Rows from block 8 of the image encoder, named by matrix and row number. Rows with one number belong to one channel. Each number is 200 + 40 x the weight over its row's rms, rounded and kept within 0 to 999. All counts start at 0. After the name is the row's rms in percent of the matrix's.
# conv1: bottleneck pointwise conv (encoder.blocks.9.conv1.weight, 96x136x1x1), inputs 0-135
# conv2: growth 3x3 conv (encoder.blocks.9.conv2.weight, 24x96x3x3, transposed), outputs 0-11, a 3x3 kernel for each
conv1.66,093,178,239,133,204,208,186,150,166,211,277,286,168,158,197,113,228,256,204,193,226,198,172,248,142,208,236,197,103,154,209,220,151,228,235,203,178,221,185,80,188,122,233,198,212,141,187,140,210,218,222,237,167,186,90,222,178,246,185,201,180,216,208,289,180,190,200,227,204,220,159,244,262,175,232,226,308,209,192,231,228,152,239,192,183,223,217,197,266,121,209,284,202,215,228,265,197,209,232,209,203,165,189,226,262,165,206,163,183,117,189,305,240,174,166,228,215,188,240,188,214,173,224,235,200,187,186,167,243,206,199,227,155,192,195,223,207
conv2.66,104,186,172,202,183,236,150,131,201,196,277,265,245,146,159,210,282,208,121,158,185,194,257,187,208,256,251,236,166,169,208,216,218,328,168,180,249,223,213,170,217,178,211,232,163,198,210,207,245,178,199,222,185,212,299,187,183,225,182,160,203,207,199,237,243,198,171,215,226,252,179,219,239,221,200,165,174,213,206,145,164,175,187,158,281,262,166,256,209,203,219,209,221,217,218,248,226,211,242,284,154,255,184,233,151,209,175,123,212
conv1.67,107,242,219,221,182,167,255,212,201,233,221,161,234,211,223,215,270,141,236,180,152,232,174,188,159,215,153,230,153,213,194,135,217,153,158,244,163,192,187,194,236,250,228,159,214,180,232,199,180,192,149,187,188,298,246,142,228,221,180,246,225,179,262,204,171,267,259,175,228,177,276,104,178,158,159,141,226,222,243,284,242,191,158,209,245,193,128,190,246,209,172,126,187,183,225,242,261,165,205,233,225,182,222,225,263,237,168,253,135,238,240,200,129,213,198,243,251,182,184,198,242,272,188,225,143,244,251,229,139,179,190,117,191,175,173,185,114
conv2.67,103,208,215,210,250,243,169,195,162,128,175,194,194,161,228,188,275,214,222,202,169,158,269,176,189,186,161,181,202,155,159,178,309,224,222,248,191,235,159,164,174,174,246,238,153,240,245,238,175,165,199,186,234,249,208,201,166,176,164,264,271,184,239,165,232,201,211,308,231,185,193,122,192,246,211,244,211,178,151,234,193,250,192,226,211,233,192,246,163,159,142,259,115,176,240,160,169,200,148,211,205,242,217,163,170,220,175,192,130
conv1.68,092,145,137,168,243,226,174,195,153,257,290,173,210,146,189,271,252,142,136,246,205,215,197,168,153,212,169,160,161,186,165,211,184,237,197,165,204,199,151,250,273,246,173,268,180,129,251,204,178,237,185,251,171,237,171,237,188,183,174,219,127,185,246,189,132,226,154,154,181,184,111,201,232,186,179,108,180,240,124,239,261,164,234,176,206,191,216,123,242,164,207,202,251,192,224,212,196,151,165,189,257,186,202,170,169,229,177,224,224,199,198,193,178,184,207,209,151,155,187,178,129,141,234,259,146,233,127,246,193,186,131,162,137,196,173,135,224
conv2.68,100,164,218,132,214,277,256,178,220,235,132,229,199,195,173,304,162,186,251,254,184,155,157,181,186,189,152,184,225,197,181,214,230,246,202,185,160,259,191,178,227,149,200,180,182,255,226,167,171,192,204,185,237,224,242,173,253,187,191,248,152,111,212,197,175,213,186,216,220,165,224,200,196,247,201,223,301,201,163,206,161,162,175,214,184,229,224,204,250,223,206,137,155,228,176,190,168,116,163,201,116,172,303,112,159,255,169,253,210
conv1.69,101,217,209,216,206,227,244,212,174,252,209,215,189,151,267,215,241,250,192,223,190,163,260,233,171,202,103,171,219,166,166,130,250,342,150,218,182,254,196,276,196,233,202,193,241,175,201,277,194,190,182,164,202,201,193,231,234,222,236,197,195,164,210,107,199,179,139,221,161,198,209,136,137,199,215,175,206,211,200,259,209,224,188,218,198,272,171,251,212,218,230,200,257,293,220,140,239,208,155,201,176,221,261,172,203,210,206,261,205,253,217,263,246,174,218,235,237,210,306,193,123,210,203,187,181,196,215,188,262,200,248,195,207,237,98,125,223
conv2.69,100,214,219,175,219,202,292,203,107,132,158,150,213,113,208,208,228,207,199,273,237,155,266,253,209,97,185,229,221,251,184,213,184,149,203,206,229,224,203,214,207,200,147,154,213,136,201,189,171,180,265,240,182,175,156,133,154,134,307,226,225,212,189,199,195,241,223,167,219,203,214,233,189,198,96,259,189,185,219,207,274,167,159,177,155,269,124,175,237,234,205,203,228,206,177,199,144,191,232,171,214,229,271,155,154,140,183,131,190
conv1.70,100,206,178,174,144,137,146,207,199,216,207,187,153,274,246,230,187,252,201,257,118,210,201,196,125,159,232,204,230,149,126,268,242,124,162,170,152,191,163,114,189,237,230,194,228,229,235,194,231,151,198,227,194,165,235,203,224,236,251,95,198,190,157,240,218,183,234,140,203,201,204,233,151,155,165,186,161,280,173,170,189,252,180,263,203,215,188,206,146,195,267,189,190,312,172,214,170,235,194,264,137,162,159,144,205,267,251,226,201,190,230,179,184,160,196,248,220,208,185,108,170,199,220,212,199,280,228,182,220,203,134,150,191,223,236,221,179
conv2.70,113,165,186,205,224,179,205,274,232,223,243,233,262,169,263,140,25,270,188,237,189,177,208,169,238,242,182,176,211,194,160,220,245,239,181,231,226,255,259,188,259,166,262,198,244,177,215,206,210,213,260,238,252,243,147,170,171,228,144,175,230,292,79,246,184,200,180,150,202,208,244,244,264,207,181,175,173,207,215,216,248,206,202,209,152,185,202,247,203,209,245,168,123,191,175,215,156,239,195,187,162,211,210,139,246,212,116,198,170
conv1.71,111,178,230,200,174,137,130,228,213,176,262,228,154,239,171,189,173,198,243,185,192,156,193,169,185,205,154,211,136,214,237,253,120,222,239,272,247,196,179,217,239,160,168,250,255,215,224,194,242,138,267,175,218,243,315,182,147,189,221,181,260,152,174,195,236,176,139,211,193,185,211,167,212,268,194,202,209,136,241,256,238,189,205,177,237,225,188,127,228,230,199,231,241,260,206,201,182,160,237,245,235,294,228,276,239,204,204,191,173,216,257,247,171,222,280,158,175,202,223,120,102,156,174,199,178,216,241,143,195,173,178,159,170,194,155,126,176
conv2.71,106,245,185,190,167,191,217,184,225,209,207,245,215,131,153,184,230,189,251,151,143,166,181,227,248,211,219,238,231,174,186,188,227,166,223,195,148,219,232,249,185,129,219,169,201,201,162,141,236,291,196,237,176,168,166,280,231,152,131,166,196,137,190,232,149,230,194,196,157,224,192,196,109,212,174,224,150,253,167,206,164,200,163,188,167,224,155,97,199,171,230,221,231,140,200,275,167,227,294,216,223,198,219,247,117,102,299,195,134
conv1.72,095,94,223,191,186,268,208,174,240,232,236,306,192,183,180,239,161,234,218,203,162,158,195,200,259,190,258,270,253,154,209,254,215,254,202,214,131,193,224,220,230,273,195,295,180,228,234,149,197,195,189,158,141,259,314,206,230,210,215,213,232,163,138,174,146,226,260,225,130,138,214,160,155,192,247,107,184,172,188,194,192,150,233,158,182,242,174,146,199,184,201,261,244,215,188,233,251,175,220,274,176,238,253,248,222,201,142,238,220,180,187,197,223,248,187,188,129,184,139,164,210,195,224,152,158,199,198,155,173,189,226,171,217,190,217,215,213
conv2.72,104,161,191,198,218,200,140,159,212,168,151,189,308,186,177,223,223,171,177,205,220,212,239,224,205,236,217,178,242,154,195,216,194,238,173,186,206,230,235,222,133,91,252,248,147,219,202,205,186,167,208,266,192,222,267,235,229,152,238,143,213,148,173,182,212,150,168,243,208,219,142,199,186,224,205,236,153,210,170,186,182,177,181,241,179,272,240,211,175,241,172,210,186,226,190,207,200,226,186,150,184,244,111,231,203,163,325,184,199
conv1.73,091,155,205,201,286,187,161,228,242,245,207,189,220,218,214,189,229,163,127,208,257,247,150,134,248,259,198,150,246,181,205,251,262,216,154,189,219,246,204,216,224,228,135,193,233,190,244,256,228,198,207,169,213,129,167,215,187,187,175,150,185,170,204,207,156,205,201,226,146,211,209,194,207,177,179,192,251,244,178,112,198,139,164,173,268,272,151,248,218,156,178,215,160,227,149,145,178,187,247,126,226,247,182,237,159,177,95,180,171,190,188,261,277,221,181,140,241,177,214,225,167,316,253,173,140,241,201,177,113,242,176,232,185,238,220,201,224
conv2.73,105,154,159,177,211,223,156,251,172,154,201,251,167,287,205,142,216,289,227,152,190,240,253,216,195,181,252,201,318,209,170,293,218,193,250,126,133,269,201,195,234,201,132,184,236,169,177,185,260,206,187,203,166,216,203,174,218,201,227,158,175,231,204,193,206,198,290,207,186,275,301,206,206,192,224,108,234,199,194,197,224,194,221,245,226,151,180,150,204,164,127,156,226,210,187,235,139,210,175,120,212,281,195,205,178,241,207,244,231
conv1.74,091,248,234,244,140,175,247,160,226,249,179,164,162,193,247,248,148,183,187,233,277,213,193,135,239,249,258,299,181,176,148,224,185,268,191,203,232,244,211,236,131,217,219,204,198,177,203,246,182,164,185,228,259,233,185,221,207,201,203,200,127,191,198,149,189,214,204,256,275,171,217,170,127,222,114,173,200,186,183,198,186,147,263,229,216,288,268,214,194,125,222,166,160,114,202,205,168,235,210,187,230,169,221,237,209,204,238,279,151,253,231,258,256,203,201,142,194,241,262,220,242,249,170,206,154,266,266,220,178,146,253,184,210,187,208,199,251
conv2.74,095,236,237,186,230,218,211,147,196,145,110,156,75,160,244,290,152,204,245,237,225,228,173,209,131,199,178,176,225,252,220,252,245,175,267,127,119,143,139,186,164,249,182,147,174,204,180,261,175,208,172,217,189,125,150,204,124,161,271,225,166,211,254,134,206,212,239,226,264,232,185,265,237,226,256,223,154,103,164,152,245,274,143,213,254,222,241,131,210,224,164,160,224,189,236,186,227,169,206,200,145,218,227,208,137,173,136,181,178
conv1.75,100,208,202,248,202,211,183,224,227,199,157,107,158,165,212,181,321,154,246,200,153,167,154,177,195,163,209,148,212,180,117,192,183,215,252,220,202,163,153,216,219,164,183,219,162,200,172,183,216,147,124,209,143,188,214,143,218,205,155,169,112,148,164,161,236,273,171,152,202,197,221,111,178,213,212,213,221,124,178,248,240,129,233,255,178,166,173,229,241,200,257,122,184,167,199,162,226,150,204,171,205,181,262,263,204,220,268,216,151,240,208,190,201,234,183,209,180,248,115,201,215,217,197,166,203,203,172,213,264,103,218,285,255,178,217,157,208
conv2.75,099,282,218,150,220,148,185,180,157,193,122,194,157,178,164,119,266,236,162,202,212,204,214,203,130,192,147,169,123,144,194,178,194,173,267,268,204,172,245,201,194,178,246,263,217,198,247,172,214,222,218,163,192,253,130,200,229,135,205,199,183,277,242,161,224,211,140,274,219,171,154,146,183,144,138,207,262,202,245,211,201,204,204,236,210,162,263,130,134,170,205,197,226,146,124,240,197,230,189,193,206,128,184,251,233,191,235,230,246
conv1.76,105,282,233,193,217,215,195,229,268,207,268,176,186,219,207,224,213,219,334,212,243,189,195,183,166,159,152,162,210,178,177,162,169,205,175,116,311,153,259,203,213,135,186,246,153,280,197,191,193,218,181,161,135,203,248,200,205,276,190,179,213,200,231,253,224,142,187,242,203,188,122,148,131,202,219,180,252,162,163,195,202,199,193,241,188,150,207,185,203,147,259,203,212,168,191,226,231,244,209,180,210,178,148,187,198,285,202,275,216,216,200,137,168,229,191,193,230,142,196,75,155,220,271,166,167,176,214,163,180,185,226,205,227,163,247,148,168
conv2.76,100,168,137,220,151,159,230,199,186,158,194,205,242,219,231,192,200,250,254,176,178,128,195,184,226,217,206,188,205,174,255,99,168,168,203,227,169,204,238,185,179,249,185,192,195,206,215,160,249,193,227,191,197,205,186,218,240,176,255,172,135,206,196,187,140,142,237,170,163,213,220,179,173,180,191,190,169,273,279,207,268,215,139,146,237,138,183,208,174,231,220,218,180,257,184,157,265,189,176,177,239,156,156,203,198,202,267,266,267
conv1.77,103,230,193,174,108,206,191,123,172,172,240,274,174,209,231,198,93,217,169,168,103,124,186,150,176,224,216,207,234,184,256,223,202,203,259,193,245,191,172,241,254,189,166,292,173,190,164,190,275,162,201,193,169,205,225,74,255,187,202,176,202,166,200,167,194,202,284,184,206,209,220,195,182,233,202,210,223,182,218,207,207,146,275,173,174,223,191,196,186,214,199,186,263,131,152,241,181,194,266,196,231,184,189,212,248,161,224,222,260,205,209,166,182,194,165,144,153,234,163,184,145,190,165,262,195,213,204,238,230,128,142,139,219,177,160,151,95
conv2.77,100,198,169,170,180,260,204,188,244,239,234,219,266,143,196,225,131,158,171,180,159,177,180,147,181,242,164,254,169,186,214,135,158,217,148,132,235,177,272,214,152,118,265,255,156,297,233,165,162,102,162,210,218,150,215,233,333,223,239,235,211,252,176,174,207,237,196,261,154,142,224,242,184,187,235,243,133,189,131,231,229,140,161,186,183,231,151,159,228,208,110,179,214,163,239,259,146,149,203,196,214,175,241,255,156,155,259,111,230
conv1.78,100,142,234,165,231,206,116,217,204,253,161,215,159,182,160,220,166,164,206,171,196,179,163,219,197,223,142,239,203,258,209,233,160,255,182,201,255,226,206,213,130,119,243,114,272,169,201,226,176,194,228,177,162,221,261,167,226,226,144,154,207,130,182,198,178,172,253,277,206,223,177,199,205,231,300,206,173,169,190,253,194,121,189,230,188,81,300,170,201,214,254,188,151,151,230,247,191,189,215,235,188,223,198,251,156,172,208,248,197,235,241,260,252,185,265,254,205,137,153,177,208,192,196,201,207,189,209,199,187,262,209,203,179,264,188,285,149
conv2.78,113,129,238,200,170,202,170,213,180,210,196,179,138,218,193,190,265,164,165,184,209,272,182,163,205,208,166,229,179,198,332,250,202,175,214,211,185,207,157,217,215,169,194,184,279,183,205,243,278,183,236,218,193,177,109,237,252,217,242,231,198,223,170,162,215,216,225,185,189,225,224,265,174,251,202,148,250,215,224,196,233,193,255,239,213,135,177,170,214,180,192,216,197,265,199,167,227,251,195,163,142,182,158,183,149,160,227,186,282
conv1.79,100,158,175,213,184,162,103,242,254,227,170,187,278,163,178,212,249,174,227,182,179,210,270,169,173,187,249,234,228,238,280,165,242,182,218,208,252,136,210,158,131,202,118,188,205,218,167,118,182,191,218,251,191,173,188,184,158,146,188,156,255,296,135,224,193,169,137,247,150,202,245,227,229,172,164,279,181,177,149,214,214,181,245,264,118,154,156,212,143,239,174,213,162,218,242,202,226,209,153,204,157,142,200,214,264,211,171,203,165,206,258,236,241,257,228,238,209,196,228,240,191,182,198,192,252,228,198,243,182,182,199,313,255,183,166,188,188
conv2.79,102,220,179,200,234,156,172,210,171,298,215,221,215,228,193,175,268,168,179,206,202,223,168,199,251,179,215,235,140,193,203,215,174,144,229,274,208,241,263,191,192,215,182,210,146,259,192,212,181,167,209,149,217,251,152,175,181,230,141,132,239,224,222,231,172,223,225,206,177,146,229,203,221,186,174,104,211,188,134,159,299,176,203,213,212,163,190,173,232,258,338,202,197,159,210,232,195,249,218,195,257,227,153,172,215,232,80,238,223
conv1.80,101,199,174,148,134,197,245,173,146,243,180,182,173,210,164,126,199,140,248,175,117,216,213,180,228,211,245,205,193,232,224,243,214,185,207,208,235,215,220,215,115,197,251,154,255,137,120,198,181,145,179,173,182,183,203,271,257,260,203,93,192,230,226,239,114,171,166,260,221,212,168,147,204,275,244,183,121,141,204,223,195,192,212,195,247,183,202,193,249,167,249,198,244,169,291,219,218,154,125,219,239,199,154,105,221,179,236,205,199,170,194,208,163,165,204,205,190,169,269,129,256,165,207,216,224,210,189,234,201,119,184,210,153,170,165,196,247
conv2.80,100,216,313,119,159,135,239,225,204,218,250,223,176,96,225,199,192,174,248,198,188,176,171,163,132,195,197,178,269,227,246,234,177,144,235,241,197,180,200,272,257,245,250,234,222,273,238,199,141,246,129,203,232,214,175,188,171,142,177,241,190,218,268,167,156,201,116,195,192,179,205,241,201,122,228,136,160,154,191,170,164,159,230,194,237,242,231,142,214,215,187,307,276,220,144,122,217,140,180,215,203,170,184,198,174,170,257,205,146
conv1.81,099,164,191,136,235,247,279,202,199,196,246,135,202,232,244,243,191,210,257,232,219,187,188,241,230,244,244,180,205,240,266,146,223,148,274,250,200,233,189,225,173,190,138,246,179,211,126,193,271,253,124,189,148,201,225,256,209,171,207,182,262,228,145,168,235,194,235,206,168,183,321,217,236,167,178,227,239,184,192,209,257,212,217,193,224,148,261,156,251,168,232,195,220,239,214,151,190,219,134,146,189,274,226,225,227,180,220,227,228,182,249,167,120,223,192,219,240,187,246,256,158,174,230,204,213,206,311,152,196,179,195,313,210,175,210,202,204
conv2.81,088,204,146,129,203,170,260,155,172,255,227,252,234,164,256,207,227,208,188,200,197,195,229,171,233,150,228,137,168,219,212,163,182,232,261,271,272,186,169,219,181,251,106,106,201,169,189,206,172,164,254,131,224,272,213,292,188,227,195,115,253,210,192,224,199,179,249,186,236,149,233,206,172,184,216,158,194,210,240,167,265,163,214,167,274,245,161,187,210,207,213,250,170,148,227,187,143,241,263,249,208,187,207,168,166,262,194,164,190
conv1.82,101,325,196,266,174,149,219,282,185,202,135,160,279,153,159,188,244,196,248,166,214,145,235,212,235,238,174,215,193,202,190,190,245,187,191,225,171,254,157,173,222,150,166,201,239,142,195,191,225,191,164,165,221,163,200,201,257,218,161,224,217,174,163,194,169,201,222,238,199,152,257,209,186,180,251,219,247,261,192,177,243,191,235,216,162,206,176,207,150,159,237,202,195,243,238,186,217,150,197,147,219,193,225,168,115,203,186,257,213,318,196,219,175,221,214,257,118,125,210,178,172,188,271,222,244,139,279,158,199,191,114,178,228,224,138,291,218
conv2.82,108,178,207,207,219,198,183,139,166,179,92,189,205,196,220,183,134,140,108,223,167,205,204,258,258,164,145,192,247,195,183,161,186,160,230,294,197,172,229,280,246,151,174,202,260,236,154,207,293,201,227,221,178,167,166,229,150,168,237,233,187,184,247,199,292,297,219,171,165,270,212,213,146,139,217,138,194,227,277,179,248,202,225,162,162,186,183,186,179,161,103,162,222,236,225,223,211,252,183,187,190,203,201,151,165,254,236,155,174
conv1.83,091,203,175,194,206,208,152,187,237,182,191,216,106,168,189,209,198,190,221,226,142,243,181,251,280,161,238,165,196,184,247,134,210,132,205,203,197,170,220,184,238,192,225,130,234,182,85,175,215,176,189,162,286,179,223,216,223,180,196,196,184,192,219,156,142,163,202,134,198,224,239,288,156,181,170,144,205,163,199,200,165,162,265,179,157,218,152,186,234,144,210,193,148,186,211,307,204,261,258,253,128,139,182,204,239,168,181,213,160,233,226,175,180,201,252,242,272,219,173,285,279,174,179,217,164,205,180,219,139,263,227,212,137,139,221,146,230
conv2.83,089,166,229,202,227,159,308,205,164,199,228,237,206,167,191,242,286,209,232,184,213,245,156,191,167,152,194,230,228,166,259,154,298,151,243,211,203,186,203,207,166,197,224,299,182,164,127,255,234,189,188,188,241,247,133,184,214,207,200,272,230,129,204,226,215,212,211,224,244,160,202,231,220,215,216,195,238,175,182,184,212,206,205,185,243,245,148,209,197,169,245,105,216,161,207,213,241,208,144,248,191,198,215,193,160,207,196,232,238
conv1.84,089,201,256,210,216,273,141,292,265,129,233,247,163,199,120,196,182,193,190,220,244,208,191,208,240,204,261,172,169,236,157,184,176,172,219,289,201,199,235,232,212,203,197,255,165,168,187,210,110,212,161,278,158,218,239,172,177,213,251,227,217,195,149,184,168,210,224,180,196,228,158,238,142,188,235,162,249,227,209,192,191,241,198,178,146,159,229,166,190,271,156,194,264,123,191,173,149,183,279,186,189,257,163,250,197,188,124,167,170,143,272,228,174,250,246,184,285,131,206,139,233,237,119,215,252,187,177,236,243,153,249,196,207,201,213,198,204
conv2.84,096,178,189,151,190,210,244,182,220,216,213,229,133,218,173,168,237,117,115,182,175,225,179,216,183,231,127,211,188,110,135,169,250,219,150,174,235,240,218,170,254,249,185,187,219,157,202,178,224,217,197,268,172,201,224,172,172,186,220,220,147,276,176,147,254,255,177,227,203,207,176,230,177,184,205,134,204,181,231,226,146,285,198,208,213,155,220,204,220,259,189,213,256,231,212,165,202,167,172,174,166,189,220,254,199,108,196,206,186
conv1.85,089,191,232,203,173,215,155,251,144,178,185,205,189,259,172,191,167,192,162,200,229,207,190,253,162,200,212,166,212,199,214,249,180,250,199,184,230,147,207,182,218,157,260,263,245,216,186,260,195,232,224,197,227,207,144,163,212,183,169,188,166,195,127,203,172,196,198,176,164,179,179,245,268,237,206,135,179,197,171,268,253,151,183,158,182,248,331,164,174,250,196,246,192,151,233,145,153,157,161,182,161,138,240,219,212,210,156,241,194,251,142,186,221,245,143,226,255,249,181,183,225,234,233,317,219,257,201,245,231,265,225,199,110,172,188,324,149
conv2.85,100,210,241,168,160,224,245,178,150,219,236,216,176,153,204,299,155,146,266,190,239,217,203,292,183,226,222,177,198,241,164,222,196,221,243,187,201,201,136,167,210,217,168,161,197,177,161,178,126,181,195,181,241,206,176,163,208,106,232,286,246,158,267,190,305,244,214,177,208,269,154,216,194,242,245,233,197,155,169,216,211,232,211,214,130,202,199,133,175,175,202,266,246,196,148,238,225,161,115,216,136,200,239,166,203,182,127,219,216
conv1.86,101,171,243,186,237,218,214,212,134,184,176,253,214,213,113,151,219,140,266,188,246,153,142,244,159,154,250,156,205,237,179,195,251,243,179,192,203,158,188,233,180,161,172,199,204,183,143,199,163,181,244,221,190,219,180,181,199,188,141,186,173,210,248,254,130,200,164,230,218,290,187,325,186,231,249,107,235,205,162,184,149,261,204,187,214,249,202,203,165,218,175,166,235,151,163,156,215,172,224,236,257,243,220,212,246,169,245,235,269,185,213,172,214,224,158,305,143,175,288,222,195,213,240,197,156,273,235,223,199,187,109,167,187,248,174,164,216
conv2.86,094,190,144,210,200,244,213,137,189,261,205,195,186,192,198,228,175,209,166,215,165,199,212,189,172,243,222,229,208,142,111,199,217,206,206,185,204,223,170,180,182,173,159,122,212,113,179,207,229,226,252,209,219,204,258,213,192,187,301,239,235,246,199,231,203,230,154,247,172,146,177,205,196,168,164,201,167,214,172,199,152,143,209,151,125,191,179,196,179,237,137,170,165,187,197,187,200,148,194,122,159,213,166,237,213,142,178,218,149
conv1.87,112,194,213,247,136,174,252,222,156,209,193,251,182,230,192,204,148,218,255,228,149,271,116,187,211,181,123,201,174,236,208,170,178,201,131,269,170,225,210,177,135,205,262,195,241,215,190,183,227,262,280,151,193,185,201,143,118,232,241,180,245,215,201,248,186,233,156,290,144,238,228,260,229,180,261,186,174,207,159,182,173,175,173,201,192,215,258,177,136,173,221,202,214,203,193,215,194,197,224,265,208,115,237,145,143,235,159,219,146,144,265,184,230,241,204,224,211,184,236,171,192,202,118,281,243,252,300,197,137,203,220,165,160,203,175,242,211
conv2.87,099,178,205,127,271,180,223,202,168,115,201,253,129,184,232,190,185,99,240,194,250,226,246,228,292,151,255,223,196,193,243,149,198,169,198,203,163,200,165,202,251,265,159,224,211,209,196,192,256,212,185,245,221,162,186,187,192,236,239,223,135,260,192,160,282,213,139,176,178,149,215,216,223,190,222,162,195,246,192,216,190,150,197,171,257,134,176,207,166,152,205,188,211,221,170,142,231,236,214,200,201,200,203,146,165,230,140,217,160
conv1.88,096,277,258,228,197,271,211,234,195,167,252,208,196,267,166,284,196,205,215,277,235,192,123,164,221,247,221,187,169,219,154,172,211,209,178,184,158,239,114,248,225,202,196,186,221,200,236,235,156,214,159,261,261,165,200,204,221,261,168,118,250,218,207,286,171,191,193,258,195,177,205,212,232,193,281,240,132,197,252,238,205,253,225,170,132,222,164,194,242,206,199,251,266,265,167,186,198,131,269,140,210,224,134,224,197,164,205,209,217,180,251,235,174,198,224,156,207,195,234,217,223,252,276,187,233,246,280,258,170,258,228,157,178,207,194,251,186
conv2.88,097,205,206,225,181,197,242,218,196,214,201,176,201,211,270,177,168,270,153,205,211,124,304,214,214,175,201,292,238,165,204,313,203,240,219,238,232,198,210,181,201,207,178,172,179,202,237,215,216,135,177,248,185,171,162,238,213,199,232,187,175,271,132,150,237,241,245,228,257,154,245,232,145,255,175,192,183,191,228,154,157,268,199,177,176,200,200,149,261,185,190,224,186,186,194,165,142,154,159,136,220,213,214,185,216,158,203,161,208
conv1.89,100,210,173,184,249,258,316,211,234,180,102,178,231,164,205,177,237,199,180,173,210,227,185,208,183,146,265,253,247,137,201,114,179,186,195,212,224,118,158,198,192,202,241,282,205,159,241,211,224,196,201,226,211,272,229,200,170,184,132,233,141,170,217,206,189,173,265,188,194,257,248,208,230,220,170,210,263,199,198,214,225,207,191,266,276,168,173,232,321,194,212,213,203,224,174,221,184,106,223,176,196,171,167,233,156,219,216,258,180,185,221,299,187,202,218,210,201,276,219,158,148,228,221,277,126,185,169,262,189,174,157,162,180,172,159,165,209
conv2.89,107,210,231,164,174,236,210,209,146,221,194,210,171,177,149,251,248,151,214,174,174,195,173,149,225,154,192,193,137,219,192,204,236,196,201,199,289,181,196,208,125,142,275,120,117,180,195,170,198,203,222,223,203,233,234,107,226,183,139,213,174,224,189,133,157,222,176,249,224,241,223,167,184,237,249,217,171,166,206,178,287,153,103,185,229,259,173,132,287,303,160,184,148,117,251,240,200,172,179,182,229,190,179,236,196,184,213,178,174
conv1.90,100,131,171,201,206,216,207,164,104,190,258,161,205,158,187,224,229,221,254,177,196,216,195,211,175,186,245,219,272,220,147,261,251,231,218,174,132,127,198,196,114,231,219,171,238,246,176,140,100,231,185,209,217,224,229,209,145,252,176,191,171,168,212,197,156,253,213,203,206,231,245,239,276,155,264,220,194,288,181,189,247,124,213,249,162,257,202,166,231,127,213,195,221,162,188,197,212,172,218,220,198,190,148,255,271,167,183,263,185,194,242,233,188,163,176,164,177,189,156,183,142,226,165,194,155,188,220,144,217,184,119,115,190,134,218,125,159
conv2.90,104,158,148,186,222,230,198,241,240,251,173,207,292,183,238,244,203,182,213,201,219,174,236,227,127,221,186,182,194,258,275,178,198,283,90,167,241,227,123,186,141,220,242,187,243,291,208,199,211,190,178,195,165,180,202,220,202,248,127,141,194,189,165,163,142,185,134,185,256,122,239,191,162,198,204,165,157,243,211,186,231,212,218,212,179,272,141,229,159,127,192,213,142,183,178,201,143,183,243,228,222,185,176,240,182,262,304,230,272
conv1.91,106,242,158,211,316,189,212,183,183,222,169,222,198,192,105,195,215,244,138,198,249,196,219,137,234,149,173,243,169,196,181,149,206,175,202,195,205,244,230,181,252,159,139,201,203,204,197,189,236,218,240,183,188,196,186,182,168,147,212,193,181,218,142,169,135,179,174,168,186,158,249,198,169,261,217,112,123,235,186,145,137,181,185,215,271,183,143,189,168,194,190,174,142,314,255,182,279,226,239,181,189,201,198,111,174,211,262,84,219,124,212,198,209,257,228,173,219,132,175,132,169,177,214,206,186,251,217,174,216,159,196,210,211,266,235,156,198
conv2.91,085,195,236,160,135,201,198,192,209,232,156,234,267,224,199,274,179,218,229,204,177,179,158,196,245,177,220,263,209,228,165,162,167,212,196,195,132,241,232,279,242,127,199,139,241,190,212,240,177,235,176,264,114,193,225,151,265,200,152,140,212,154,177,194,230,194,173,169,197,168,161,170,297,237,187,112,255,222,163,261,174,252,202,130,184,197,190,173,168,181,205,119,144,159,193,262,206,227,254,170,221,178,172,188,221,207,237,235,152
conv1.92,102,159,212,194,148,256,223,195,169,150,183,192,219,187,155,188,205,155,111,145,184,229,202,206,195,232,186,177,165,256,192,150,206,192,162,171,199,183,153,108,191,262,274,203,220,109,204,171,277,194,207,149,249,233,157,191,184,273,198,267,182,175,181,191,222,173,248,249,189,203,227,257,160,224,176,155,181,234,195,183,112,218,162,243,146,246,166,193,187,205,148,253,244,230,273,94,158,136,166,175,205,220,193,245,199,225,183,203,164,242,185,118,224,250,283,172,123,220,210,133,186,202,246,202,193,279,188,243,193,252,240,224,250,200,226,169,229
conv2.92,101,123,174,163,172,179,242,217,279,209,186,222,183,201,134,185,131,131,183,169,141,181,136,147,226,147,183,194,178,156,181,186,233,170,193,176,229,260,186,216,177,174,233,199,181,198,209,165,193,204,253,181,165,160,190,140,233,148,162,252,226,146,136,176,281,230,143,243,206,151,168,240,209,186,185,169,231,214,145,282,195,217,275,137,207,208,217,142,195,162,177,207,250,196,256,224,202,169,180,215,209,156,176,284,196,163,221,203,202
conv1.93,095,186,188,229,181,219,212,229,265,224,188,187,194,250,268,182,198,261,155,243,246,235,143,120,243,232,181,241,162,221,189,248,157,200,173,178,196,226,203,128,230,180,253,204,144,157,200,251,110,246,176,131,175,196,118,221,209,209,185,207,139,224,216,173,176,184,201,229,172,153,148,232,163,191,185,215,153,76,108,210,271,239,164,198,119,242,175,183,179,147,200,170,195,148,174,207,109,298,236,182,176,224,174,154,179,170,216,162,221,256,213,199,219,256,218,222,201,213,171,193,200,183,207,177,248,153,235,273,167,217,232,125,204,232,189,216,266
conv2.93,092,164,178,190,173,181,225,227,208,233,166,204,175,129,235,207,270,163,216,223,154,162,188,188,197,214,194,224,229,163,205,220,205,221,223,168,147,179,192,108,174,257,233,183,202,220,251,337,161,190,235,141,149,192,110,274,175,182,220,220,166,207,217,202,178,195,247,152,251,257,166,200,195,152,169,199,154,201,229,221,181,303,242,168,224,205,188,278,230,236,163,219,233,291,210,195,225,136,165,179,254,139,267,255,213,226,167,187,253